python train.py --arch="jasper" --vocab_size=14 --norm="batchnorm" --eps=1e-08 --precondition_frequency=20 --lr_schedule="step"
Rows from block 6, named by matrix and row number. Each number is 500 + 25 x the weight over the matrix's rms, rounded and kept within 0 to 999. All counts start at 0. Numbers have three digits each.
# fc1: squeeze-excite reduce (model.blocks.6.se.fc1.weight, 24x192), inputs 0-95
fc1.0:539512523511509556477489493494528535522378504568467524481436478519476491509389495567522462504473470540508462417488464470477550483478529528446503513497509524487502561448454457496539458509512548494479397526511442495498534526478452528506454552476424450541511515510441499486534551402476449490
fc1.1:513501514496501471476500508481528528502472488519491516489477492505480475481487505485536480486464502505484511489490500513491523514541497485483503520499512500500470510489531479519497448495493523495497470496498504511507511477505467493502491527477490459482484505507492527484513485504474517494
fc1.2:439527537512494524498523473520488493517581519471528486508571532498532444654575488500499452507508511514481533513489485511532486550503462493489547510555506531501508506551525570513507526557526466503549518555549579535513472517479537533429524561540569481495520495550552458521550435487553497479
fc1.3:489471490510479459536476487525509515516507554520519519536562462503541524548497477487467496549553481514488525509476510482496492490471515469487491492535495504493528513514527487494534506517538537483541535526497502488518508503514503534519501493521513490480471466511521528488555513498531511470
fc1.4:523520461489473455476497472518494510508523442537501510510566494517500568614473535575456507531578498519509500544477490492504437499457521474542453421515478532494541438452466512468527521552508514493512545492530487505506534516498509508522521483494478498519511456460548524545524511510560502536
fc1.5:519496545519493493539505473472540575565501516567460486489515512494502476563537496519499542486452529461456479459498518536487513522527440515494539511496485514484516511560545534499536507502556475510491510544537545518532382529440517502509504488590502498513463548571473505415538508499485489464
fc1.6:517500526552501494498516478487538464469499531458506562484457439519559535445516430467517456479487489469484471512519535475508512503442528494513494516545591563503457503461485535574507531527535508496481464486502496467522522507519465471480532510525530444487499502469513509495511454520555499523
fc1.7:489492499531484484513478505503479495462566527498568528537542514500584509556457473526450440563551468495515542550493464490519426532438513463530524460603548503485532480501506544507523539540519563485482534502556475479495556474459548536542518500479520549490523483491561517549531455501530525552
fc1.8:497497497493499505501503502499493496494505504490496507497499499498498506496501496496494498494501504503492501499507505502504499496499498498499496500498495499503500501496496500494492498502500498503501501495493495500494502493503491491498500501491499499494501495492495497505492502497503501494
fc1.9:497494490501498494503502497493507500495497496497486507495490498508490501488497506500501506499497504505494503511499491502492509489508504501503493500495496495508501496491502496497490491492491505501485501491497492495503497498503504497507497487489490497501497503493487506494494505495487485490
fc1.10:503524503497501496479502512500487494512519506471503477498523509504501476512519517488499510510504498485499513528512494497519500505488502506528503509488495501509490526517501490486517498505502480487528517519502504511492510509517508490463514507493531512510503508504519473519488493531509486479
fc1.11:500487495489486503502488505508473503519516512514490506520522506501491492520516505509500510458480503496502492514509508494504495530528473499488504520490505481507514484506501518494490498487508492506496505505495508500501488498483497501493499511472509478475492507497513507521504502495479518491
fc1.12:505499466507474490487478531484483496507566525484532494495529520481533512571502509515478478552543494486506530518479493496505446499490499480511516486569527508513514485526484561525534556530520516466518531501503519506524535488510547533491503505523538551490517479500567466529542479527545525545
fc1.13:497493501499500498506503498502504500505499503502498494508494504506510511501503491494495504497499506498496493502503498494497494499488495500504500500499500500499507495503501505509500504498500495510500500493503499501502492494497502501509497493501499507498498502499495499497497495500507502495
fc1.14:517540505477516519434506484513439462497598498477527521487584529475472493591533534546464492517526494518478535564522516556497467495525494512497511504523483544486539498506475524473464499503511488511484520509520504507491477507516517521487556510493553494506527483516531508555501492476552494463
fc1.15:524478458494496437500491477503499537508427462551495513518482495473522592463481511506451496487525494495509477511491475494507466517441515486566456472508498482477490453436521449509551472481511541478498525453476437530504547513516539469522501470469462498500481460455465502486556525555493511524
fc1.16:496510494485498490497504511497504497496509489496505483495503509495484482526504519501501497492513492502506513502486507512501494494515503499501519485491481497495488501499495496479487501501489495485514501508509506510504502500502490504497517509496508505492510495498517504503492503510513499503
fc1.17:489515461488509508489520478499478489515534484486501505483516512495495505579476524492507503467531461524520506519470493484487499503503510514510500469519499534514471507491485483494503496541505506487510499515500517523531538517522528500478488522540513501509535466474534457505523498516531491501
fc1.18:441513541527517506468507474485522480473504465499501547481498518514495459524469466483504425498469518502471502548499490531533495486492499514489516494492542497486493504523542555472478463516478510570457457502537487491494451514477443493503566511503503469512480527563495499482494455496517471498
fc1.19:508489437511511533478509494469478505510516531490520474481517500510494471478469489484484520469486500492498498565505495514497492484499461525491498481504505502507520480490504506544508498475485505503465534482491475497503466492523582459507485462526477529528496511510522504506508480514487508507
fc1.20:513514524494473468562487504498531554497455499532488467565546488495530540523501496491482520515535459470515499462455528518514488531501489485522519469520453511481500510512521477506542508537563496457534546505505520527480510521449532494516451478562512542498484474473536538458552506517514519546
fc1.21:507502512499504504496500508493505508496492498505494504492490497506490493493499505497502508502499508503497503500511497504502509493505497499510495506488499500504507499502503501498494496490506499503496504487496506502505492499505502502501489491504496491497495502501489503497498495497493508502
fc1.22:505496490505493491509505491495510490505498505488502491489495495521501474496502492502500504480493518505501497504489504488499501492510496490496481492492479488516489506484487521489488511505501488487501489491494495492506505508505504485503504514493491504510482487485502523510499500506512506509
fc1.23:497481514485494490543498470470542581529417477541474487527470488520520530510469484504522523498501492508493492467459476472486517494504493475480504515540505492497519476502510506511527492506526522496520503498498515524526494503465519490530442460531450518502451482482456529440556506466459522502